From a checkpoint of a small multi-label audio tagger.
Training: muon at rate 0.021, batches of 384.
Data: trained on synthesised sound scenes: up to three everyday sounds over a background, 148.9 epochs.
Rows from block 4 of a small multi-label audio tagger, named by matrix and row number. Each number is 500 + 25 x the weight over its row's rms, rounded and kept within 0 to 999. All counts start at 0. Numbers have three digits each. After the name is the row's rms in percent of the matrix's.
After each channel's rows are labels from the 100 clips, of 14848, where the channel reaches its highest value: "strongest on" is what is common among them; "loudest" is the band of the loudest frequency at the time of the peak. Only what is clearly more common there than usual is listed. The data: synthesised sound scenes: up to three everyday sounds over a background.
# conv: width-3 conv, dilation 3 (model.blocks.4.conv.weight, 256x256x3, each kernel summed), inputs 0-85

conv.34 105:525481490475504472481517479462464479548473545539480514520521523555488562492474521480509502505481499507480485509486510462465497510477491516460532466474478506483529507483507496490539511504480501527514502505480540519507535533500489537476494539482521514511520494
strongest on: laser zap; first sound: laser zap
loudest: 250 to 500 Hz

conv.186 099:508530534501550498454449470507452566507540477535461487496477492479517523497526518520475495487481465481478532479466472526510511479506492485492496560440500528526497482536500520476530485486530535473495519524511535463497505529519517464521493472484517487489485482
strongest on: frog croaking; ball bouncing
loudest: 1000 to 2000 Hz

conv.134 095:483476496507523494501469544522497487461503494464506509508534472479542468521469510530529488509486520506480530517529486492467500527524507444485502470516524561481526498471536493521518501503478519484502463480526557447522542496514478482510487486469505519486508504
strongest on: glass breaking; first sound: glass breaking
loudest: 4000 to 8000 Hz; 2000 to 4000 Hz

conv.115 083:503482456534456567514493531469455484522468528453522499513484507424461541453464481508495528489490488472474492473504475509529498484467481514488540532491502492522503479456537472473506511528492475509497469482466498482469523474523530508554479502461497500495519489
strongest on: car horn; church bell
loudest: 1000 to 2000 Hz

conv.211 101:489495497485520525504489496508497480490505475524519513500525507485507445506503530479479529505534554507463486523496546501531504503489528497458480526496502456475477512519570490480505524484487484461583537488515536499502514509519547489515532487476478469485481496
strongest on: beeping; background: none; first sound: beeping
loudest: 1000 to 2000 Hz

conv.196 100:552483509466532489473447473482539539504491461495511502467473489490469489497520533542482489512515495533514463482501478503537429467491466537481537530522472493483500497527491472496492496549488484515521489534465534523433473484466517521501462519483514517486485495
strongest on: thin (high-pass)
loudest: 2000 to 4000 Hz

conv.166 091:534485498515493520504525511508451484489542524534486528500525452514529478508505444472511494499523480492506516513484491517463539479519480481462531477505518478532461488534518516485502487505473478465493480511474488497527514534519504507498466480523515460505541496
strongest on: coughing; first sound: coughing
loudest: 2000 to 4000 Hz

conv.133 107:507495473472543495479518515491488538484527473511512472494506479491499484513473494510475496488492435543523511529476537485477473470500495448472463470521491509540497501508472512514552468474490525507483429507477530498485520492543485504509507519529523509421529502
strongest on: glass breaking; spray hiss
loudest: 4000 to 8000 Hz

conv.41 086:465508465481517470476505489490520493555499549538512506488510476532562531463504511522516486505524557507509483466451473508487447466493458497485492556503545530517509507458526470516503469478436514482528526504523515498507491517521484513499488515503485561488498476
strongest on: laughter; first sound: laughter
loudest: 500 to 1000 Hz

conv.220 095:509499494511524489511516510514531504507453530453521509463528542514507529503509531537539452490491509480522485533466527542485493512500507528538461476450468459535501504466535463564471464511480472508481525460457475452498493529516493480494526489538499489504494433
strongest on: spray hiss; first sound: spray hiss
loudest: 4000 to 8000 Hz

conv.130 100:510534490507452484473517483469494489506468510484532505498522470484489516536526497493548468522487521511489477512475484507485520494493530512473483466498550532480493492520491523501508497524481531500492537442509470522511500532502518517518490517438478529499474525
strongest on: bird chirping; first sound: bird chirping
loudest: 4000 to 8000 Hz

conv.145 109:532485476534520494483524481478530483490459485514503500485503505526488468472451510495504482472500498508477491492474510491498500513498498493499501498530539464493515503515543498527532484467480512515502515518517522454469421514481509499537515482444477471482432462
strongest on: melody; first sound: melody
loudest: 250 to 500 Hz

conv.101 096:453486492510495479505491495509484535463518529482509492486496505508512480514489545514471522501530453537492488515490508509526487484509532515493496509541513506537547496478532518517473467485543579487511517469523497501526513544523512526539449488504512507474500501
strongest on: beeping; door slam
loudest: 2000 to 4000 Hz

conv.142 108:498506483520488538450499484516516529487480519491510497480521511492492489500489513524521521575505475486440544536584535520476502472496492509504521534485527514495496505517497493478504485494469490462515489533485478503467471430496501498485465505458492503432446497
strongest on: stream; muffled (low-pass)
loudest: 500 to 1000 Hz

conv.27 095:516527514495483496509489515525503502502450475531511489504500473456486475514490468472503499478469472517490485451491521516460476555504496498529498523524504533483529480473425539513501519493488472559515567509456493493533500447493483535523506467512510497488519483
strongest on: background: none; water drop
loudest: 1000 to 2000 Hz

conv.214 096:516481525476477513457497544501504493480464509471496515431484481502483516479412503528491502523507541538488471517470483503493521532484501455532482519527513499541512511464493499526522510487499502515508532505516499518494509518540469507547500492519499510487476523
strongest on: melody; background: none; first sound: melody
loudest: 250 to 500 Hz

conv.207 100:517464433486516516462483473471473471440516483490504479489511477521494479533519534496469510465444472503479477511534490522477494489473511514530446526543482504501476565520512496483526454507468470492471492484506502464506514495480503518490517510493506534468513503
strongest on: spray hiss; first sound: spray hiss
loudest: 4000 to 8000 Hz

conv.39 105:491461489514487513472500477499495513536463456478544524537486463515505508470502487498457476508488487521457543481519527503482464514503501505486488490493543516500510493533500492495563475501505503523484483524497496536466509493473479511517515498518505517489493499
strongest on: whistle; bird chirping
loudest: 2000 to 4000 Hz

conv.65 099:458476491488545512533534459520495475506550506487489465478497458462519495514504527491490490486546448538497461478453502521518455513513474500502500502525514512512473519476503487538522462482532523480514507491455466483435520509498499491509474551512548467464492475
strongest on: howling
loudest: 500 to 1000 Hz

conv.171 097:517512542498462501511479497521493499480488488496501472440492514465451514494507490462513506485523506460517468519459482521553470541498491512488518515482525525520482491451538508492477488468478493505537497490512532508460440537545472520480510529490472543530517526
strongest on: siren; first sound: siren; background: none
loudest: 500 to 1000 Hz

conv.127 096:561456519486498524455483482493498482497514515492493501459538511470524496511459468504522478479507528492463496506476494477472456522499505510528482498489490543509507557516521402506538544486540492513525532484482540485488489488472456492539487506523485507478500487
strongest on: siren; background: none; first sound: siren
loudest: 500 to 1000 Hz

conv.12 106:534514453494456493474520471469502465464480454507494557518491491510539488486457532489466476491480505530523503531505497563466479493508512499532510487481510478524487517482456495487498527515505461509509479467469509519477484444540546505494543528516530530517487476
strongest on: coughing; first sound: coughing; whistle
loudest: 2000 to 4000 Hz

conv.42 097:510474491473521497483524477494470492523516477474466486472445488527488519476445514485499503493501504485539498512514477527471493466497478498559499482506440460499481517476513519490526554471492517450466520486482508500505513452531514493512494500487476480515492548
strongest on: water drop; first sound: water drop
loudest: 2000 to 4000 Hz

conv.138 108:530526515500484517506508500474497515505475453513451488484526539514501458469513507481469497465521520495534556521469507506485514516498493437493479496496502509552470528501495556486521496473462500545550508473532460483502544497500498569529515452495490510481515461
strongest on: car horn; siren
loudest: 500 to 1000 Hz

conv.144 088:497478496519486528518489534505468527489492458496470503514503527501524536523448507512503518458454475503514492475508520494561499479513500507508461490525519511552506470511535494465506539519518536506521473486511540485505501476500497514530557551512483495498507525
strongest on: sawing; first sound: sawing
loudest: 2000 to 4000 Hz

conv.243 095:491503510522455492491451497484504512461515522515494507489467541505483460512534511477484479490491449515479487552471481528458491485505546507528477507529496435510491513504471473543450492528450472501507525501506525482488487483498541480528499528546488485470463488
strongest on: barking; first sound: barking; meowing
loudest: 500 to 1000 Hz

conv.84 083:461522491523528541543486494540482529470513519511524477481493542488499488530487506552490449455495505497524471505467535469515477528481512485485494489552485498495474464540517508488459497527557480514487506481527463487488469508502518524465481475509490473481534495
strongest on: water drop; first sound: water drop
loudest: 1000 to 2000 Hz

conv.113 104:519502486501451478501489502475489494521505464512544473490497512511483470482461497479480478522542431474467455488500492504468490467518494473502536488507516521503502536509501475499529555487515534518449490495528459500600519485489532497472493476451498488544481465
strongest on: coin spinning
loudest: 4000 to 8000 Hz

conv.72 111:481509492553511518483527517516486533511529490489518462484484498501461470482522485537504493508510517490513484528465517526454436552490491468506480491512560516507482524517480510493510506500483547495473534505502533473516488520495516510505520495466496500496526513
strongest on: thin (high-pass); water drop
loudest: 500 to 1000 Hz

conv.147 095:483483505515514517482518512468517488456533486462504471524503499481508501526536482519463451462523453505495499486486508536510485511523504511519491503540487536523491458510540492477497469521496510481515522515492496515510477486513488522455504469499484534506448517
strongest on: background: none; beeping; first sound: beeping; knocking
loudest: 2000 to 4000 Hz

conv.222 100:505503515488494547532542427515492521429522497499522480463499513504465496471524508518515517478480472499479489505447500467530495506475498572513471522499503478496488465523483528489488482527462507552511453497481511498500521508543549539519481510490493521488499468
strongest on: background: none; barking; first sound: barking
loudest: 500 to 1000 Hz

conv.245 082:516523491497517499462499536554520508485527512530492471538490521518437470520491487488471454469496473470503529511487500446493527481560525467545440490495474518506517517518534478518510492480504531492461476476535513520508466457449487558509475509486531507509479500
strongest on: hammering; background: none; first sound: hammering
loudest: 1000 to 2000 Hz

conv.88 095:480508461463488446518535470483499515492504459507489487499508504512467485452468562500529466467517495514448499522529487485449502544484513506537515468492516501496514513543488478487476489561500460548479476507446516493504520493461484502500497480496466517502467500
strongest on: background: none; crickets
loudest: 4000 to 8000 Hz

conv.247 107:470497495497486471514503501460476469477508476473457463488500495551478519507481515479491526503504471501541482512513522510507522470506491494484509515512522455542510498449482509497460501494540519549489500470500500521519490474545506485505500472463474525546500482
strongest on: meowing; first sound: meowing; background: none
loudest: 500 to 1000 Hz

conv.212 087:525517491473519515477546498483457490484475475493555496502539496480470504474494480459510511523492514504524505445491517488520502504500502493443496508523504510451488497472506491510519471441492494440497482465525502485502519506571471509469484502514498486510521494
strongest on: clock ticking
loudest: 2000 to 4000 Hz; 1000 to 2000 Hz

conv.139 110:466472515544499469464503489501468469521443473497524474470476503504495526492461526510502465505521531481505537510496504531499473518485496442513498469504495499509515507491489524493578482468453530478511517509494522500476515511461498452488461467508453503504495487
strongest on: melody; first sound: melody; background: none
loudest: 250 to 500 Hz

conv.124 096:462448467504520488550495497475479503447488481551471486487529493503534496519494501496489504450547512505470502520521464477526487492513482518505488503526486480509472483492479452511539487452484485541495507519508528501474514530547475496541530502536525447489446501
strongest on: beeping; first sound: beeping
loudest: 1000 to 2000 Hz

conv.167 100:487453491483456534508462516501492526456545489487477517515488499463513501508493480501512494462514514490450440533470494484496489496504558486481438525520531529503484518501483499497474506514464495493465464476458509506519510532490534494518464516525537566491475469
strongest on: spray hiss; first sound: spray hiss
loudest: 4000 to 8000 Hz

conv.8 093:478488439453523472517502536528503456540485491455489525490523482493487474481468504481511541480485482509522499516503536467480473471477513499496510480484484489527487499522471484503416556467497487469486464475543523510491481457508516484525468494494490514531485526
strongest on: glass breaking; first sound: glass breaking
loudest: 4000 to 8000 Hz

conv.202 089:528514525512475482511533508504478499485489504512574467465471533542514515477484498483529509520479496500453504495488527517477515538446466487507545468493498506497494485519462502577514489488486472468522540476476507478456502511486494482500491490532493497515515494
strongest on: glass breaking; first sound: glass breaking
loudest: 4000 to 8000 Hz

conv.152 078:497494505536551492485514511522519461522531481495517505454524521480539473515496488541500526481475521492476495573487495475474511539463495497485495538517497520510556506502493522496486453515486494464452478496501489492498456488484458487537467487472494553503473529
strongest on: clock ticking
loudest: 2000 to 4000 Hz

conv.7 092:458453485492468488554498477504480485475474497514494498508500478514519512530515515491520524497498477469491513498487528490484492441539482505503487529505519470485566465503501478486489565520502522490475509507500533500468472491456520516494497472443571507494528494
strongest on: sawing; first sound: sawing
loudest: 2000 to 4000 Hz

conv.157 111:457539449500498469508474461496490477544467550507478485530510503548486510481542508474516468519502501521528511510532502463488488485497493492491500488494448474508491527474500483517496475516514504493521542513496514473524470484540462559488498473461497472499506482
strongest on: water drop; first sound: water drop
loudest: 500 to 1000 Hz

conv.105 094:486470498473500502484465497519514513506494479556485440515460500538499495501488469552473550541503513441485484547480515499465503516496485520506520543517440516536524486448510515498460484497509491540486499477515537474471525500488453488493537488503493489508520499
strongest on: hammering; coin spinning
loudest: 2000 to 4000 Hz

conv.172 092:514538550509494496512501535535452473487463499461557507505484512483511508506502482493455523502534490496507519503541508487513555558455507480485564491495499468480483534473546513507462472484472494473516507505425529495505511525503446461512528525510488496470463555
strongest on: clock ticking
loudest: 1000 to 2000 Hz; 2000 to 4000 Hz

conv.59 097:501486476486504467490495492493504493511512516503459456497460515491537505496551454534546479481571542460546507517470493487482531460517478502480491499484485538525514530494470495468497458539452483514510506538525509488515540499546492539486488495515532487507521487
strongest on: hammering; background: none; first sound: hammering
loudest: 2000 to 4000 Hz

conv.5 091:482479483526468547496480463531479554474519501503509507550524497554486526539476498475476530449476499496468523528506499502510498498481491516496492468462537576514535477498509509477473469495474486469452517501501565472514505506518473507540513490525462472472486495
strongest on: bird chirping; first sound: bird chirping
loudest: 4000 to 8000 Hz; 2000 to 4000 Hz

conv.97 094:488534474539501455498436492536499505523485484503472474499495501503500504541506516491511482503515550511527517530532496514473528446466510533476536516515465536491506509491525476452517481499523472507465512474500471501474467482466477520501494506504514472500496480
strongest on: spray hiss; first sound: spray hiss
loudest: 4000 to 8000 Hz

conv.109 100:466481491516508518485502500548488513485459516532504524519453484498564497547501491501476513472501462509466478494560501500484483517500510502526522508496530433473532534513464489490484470540506502477457544519532481500511458441482480522483517493508484477521484493
strongest on: bird chirping
loudest: 2000 to 4000 Hz

conv.156 100:551455466528484512505488503476502431520491517506484579481482524511490517488513519468503486532510471549462484492550516489488493473509491519515510463488483498533502488525512475513473472517472487513481473483527481467498505486480465480506540511502535505490506491
strongest on: siren; first sound: siren
loudest: 500 to 1000 Hz

conv.174 098:496514489516504500513493510480493499488503533535495484483476526469502525486502500490493456475506532495533496482563463507434500507468516486525463505518464479515447495548522465534530527557489475495535550487485507494503505531516540473484460503504495516445537507
strongest on: barking; first sound: barking; laser zap
loudest: 500 to 1000 Hz

conv.191 090:490515515463486465522496508464507473511514512520503472506467506539535532504478510463492510499519493512530515508457504527509473497513491546511473485490504476502504466479492500516521578487494479498551521471517523502487472542514506494486512534459521525479511499
strongest on: whistle; first sound: whistle
loudest: 2000 to 4000 Hz

conv.78 087:510457479470498507483530484491502551497521490454444544500523511498493497518506471471483509498464506485517500508487476528550534480534486457530473508530536487479508491523492459527430486522511485494506525504516501532494496517483506487451523500474499506504500464
strongest on: water drop; frog croaking
loudest: 1000 to 2000 Hz

conv.251 103:551515558502480478491513511442464504502526524499492497485469488511518516533503507543501466525527488473523493484439491518479494524545483479479503467485497500527472470490485495502521501505468514564455506520460434481469482545510512473495518468461484492523493479
strongest on: siren; background: none; first sound: siren
loudest: 500 to 1000 Hz

conv.107 094:495494509485557502493452501521512502494482502479506476480501488482510511524515509548472492528472526489481449514498524483540460468506480495486526427460507505480502449493516520475513474523464513471504476534463547519504474489507466504507463476445501481483494521
strongest on: coughing; first sound: coughing
loudest: 250 to 500 Hz

conv.210 097:487511480504504526508506517442538494540557455487503465501560524480466542488540484479512516510465479529499511467481477484520495528462510517476499454505498487494499546469491556478519534488496520493524487487500477478531522485506503489499536472467517531470480499
strongest on: rain
loudest: 4000 to 8000 Hz; 2000 to 4000 Hz

conv.87 097:483492467464511507538515524488468533529497507519452461475482513540513498506514480523501523547538431464502518479499522529485475532519462496507526458527484477471471483484497524517539501492472503496530493488501532482475460452468481501503525495483544500506532519
strongest on: clock ticking
loudest: 2000 to 4000 Hz

conv.131 098:478499514446490473492508488514467496494547513466527525503472504497501547545500497497471484467499482558477522536525502508487527472468499516458508483523524518471463501513508473499514472497463490523500467504476468479492449500503484492448505509506471522477511518
strongest on: frog croaking
loudest: 1000 to 2000 Hz

conv.66 104:509446502512494534478490517509497482447496482463530493493494483497488515497465547490541495495535517492521485484517469474539479512461530527491504550478487518503502490498539463516469506518481494518537489504486504499442464492447549490497486471532510461486496472
strongest on: bird chirping; first sound: bird chirping
loudest: 2000 to 4000 Hz

conv.224 092:476504476475493475509539497500537488509506514505508469548506465483520522532489494551483494478514497498465527492446476494567480480545500477536532524505511481487489499495485524440508486516506504498467530465481548486521468533516442471567499512489499514492535477
strongest on: speech
loudest: 4000 to 8000 Hz

conv.103 093:507488501486517479483439511522461509501544515524508501501491501474491497454534494556459486519501496463516494510490517476500457481493533515465519499495533503555516499549534512464466484504490507523541493473487430533420455476497531502495514474507532491560526510
strongest on: laughter; first sound: laughter
loudest: 250 to 500 Hz

conv.22 101:474519510494444505485506502509552518484484527443479502527538471539482513492545502496497514467485494538482440446551506495493510484511491511499461501479519487524514540507430502511457483502501526493500487508451499484465486512510487539486510528507479501497515489
strongest on: laser zap; first sound: laser zap
loudest: 1000 to 2000 Hz

conv.98 111:539544518496586467495473519520483485484495509528519522547494505481507508522578489512506476472479476510487499527508486463525505483480487463486488483458503505477508540484508511469475499503481517502481521510520491563499477502477504483476560530513482457483479506
strongest on: mooing; first sound: mooing
loudest: 250 to 500 Hz

conv.188 086:507504476481493492470511482507479513524471537526514505533490474503478471517500498509533466512486519552574536494510474475503477525468491501485546495513513457533508509494466454486496499505500476512470516538457457500513482496531493472485516527481522486473524491
strongest on: water drop; first sound: water drop
loudest: 2000 to 4000 Hz

conv.45 099:511523471509490484474470530511476511522522500500500467488533530522503498484492497492442493519442488510517528494519519496511491486477514458465510493489484492506540516523475475505525516520497483487470513519501461462509532514479506451490540565519465492484492474
strongest on: applause
loudest: 1000 to 2000 Hz

conv.154 104:528481507494487504504490472498505491474509487509456481499487477487482496483472479493475520483494484484475498558462490490531518516478516544505463517492477495547543508520459505487505511532505463550532474456484474524463483515479520497513482516485506471519472467
strongest on: siren; first sound: siren
loudest: 500 to 1000 Hz

conv.173 104:493486465501496498526522467543526536449513453499479516504505482462522517487470515504501483494506522493496479478458478518492492502548505526538469502506470501470498515489512504513551499471497522483491535482461483525482531487523548485528496494486516512460532483
strongest on: frog croaking; first sound: frog croaking
loudest: 1000 to 2000 Hz

conv.205 111:452501480493514496547511462487470467506515521514493490530525512482475467507519462506524562500501457471525511499502562468512480504494499470514499506517491495459478527501509522510481459475540492493493494488442489482525518489472514478525510588513469471473507487
strongest on: howling; first sound: howling
loudest: 500 to 1000 Hz

conv.92 108:519471520506554459481497522501477473478562501521465500525527485519483473520572499507510470490509506460475499519469481456523472479508519463517507461499484510504504528529484506509500494451440525498495470506511497498474500462509465485433499531449494483471542510
strongest on: mooing; first sound: mooing
loudest: 250 to 500 Hz

conv.4 113:492487479482546505497471504484470494509522490516547476498501497486491531493469515488506492537512495501491485527518471486550490539503513539506478481545464520517490457506510516543494502480554494530503478462492523490455544521520497430538452484479484496521493489
strongest on: mooing; first sound: mooing
loudest: 250 to 500 Hz

conv.180 098:502455477500520475485487494440478488468553429464473462514480501466484522524492481485528466462470526525464439497507473508501490502492523508502516489516482470466493553460480499475525471481458524484501453482501483517522542505467491489500481493507521492503516497
strongest on: zipper; background: none; first sound: zipper
loudest: 4000 to 8000 Hz

conv.140 101:490496537520498549499473513467496477504505500546514515500503491513487496458494503544456503522517495474509493493475441535539483509501512523560492509497549477512459495501465502498482496503482474477562464476506492517524473526512464485470524469440501490528514519
strongest on: speech; first sound: speech
loudest: 500 to 1000 Hz

conv.208 099:496535490460513483508462480535539506505484474516488540492494531502486500525490536512495522539558488480500514485458468528497483490470532474510522565480537440470485515450508476468505524517424484498481481499466513563477503480494501511508523487509513508478504448
strongest on: car horn; first sound: car horn
loudest: 1000 to 2000 Hz

conv.177 111:489493512485531521503486529485469486553479512523509541505534535484491462467450495510494485565490506502512420465512491525475478516504492483484533502490529503500499499497452492472499540481526531514470479455486529513471508506551486540478522489583515466520537531
strongest on: thin (high-pass); fire crackling
loudest: 4000 to 8000 Hz

conv.46 130:523523457469473467506482481504489502553461495490525512491484471484483486521521522479507488524497487502473541561497505476480497523520509477457533507529532533480486496487467512500470470539484464496557504476500534472456467514487448508476532499497514445476463482
strongest on: coin spinning; first sound: coin spinning
loudest: 2000 to 4000 Hz; 4000 to 8000 Hz

conv.187 106:487532486487512485481506513527517543498506495512470443524500488508509510508483510490473515519495506540521481470546517505507485506509511510480510477514506512521472493470485477502515488494418547536485499497527475503479539535491480470515463447475493452515529505
strongest on: hammering; background: none; siren; first sound: hammering
loudest: 1000 to 2000 Hz; 500 to 1000 Hz

conv.35 084:525532515504510496502481493532474493501493489480487516466521502465493485459491472498506515470506489511492531458492500469562512508529491452525486496505508488491490508438510497529528493518496500485505546490491496527511503478527549489481505475512508537489497476
strongest on: bird chirping; first sound: bird chirping
loudest: 2000 to 4000 Hz; 4000 to 8000 Hz

conv.223 103:479468498514542528493506533534483503517536489521483463509487535546488533476464514518468532521532452448485490515470480513514467518486472504498506473503565544476489510486438490548522523488442459534479481470475492505465498526497511536495482566543507515510455470
strongest on: background: none; barking; siren
loudest: 500 to 1000 Hz

conv.155 106:502518528540518523529473524514514534449513499496477465538506455483487516500475544520507490492503464513448521506459536475481484483515495504521485525499485506466506481515534526464517477505527463532497565471557478495508509499497482502514473544514501451471508552
strongest on: spray hiss; first sound: spray hiss
loudest: 4000 to 8000 Hz

conv.108 094:466477463515523494544472467491478517487536540461489446505535493453502478475549497510511488502541486480531534538504468520518498498475511515493525499505490529487434544472461480449529521563488546542504522564549516479471475482479489517491468475504503539483467468
strongest on: spray hiss; first sound: spray hiss
loudest: 4000 to 8000 Hz

conv.80 091:466513467526477550501515499504463466508529501509466500490516509498496499508534493504446523480483477494466518463468524529498465523452449467540485512489480495579527529458537498474486534508488477484526503468526501508523469502556509510472518509484524518529474464
strongest on: car horn; first sound: car horn
loudest: 1000 to 2000 Hz

conv.25 122:479483484524473486505473478462524479505490536469499485478495498480469470467473553496483454495524484516461508506531561498482492484519493461508489478466451531470522522484455478522483504509507491522502485523512503499501522533474569490553533482508487493502513506
strongest on: crying baby; first sound: crying baby
loudest: 1000 to 2000 Hz; 500 to 1000 Hz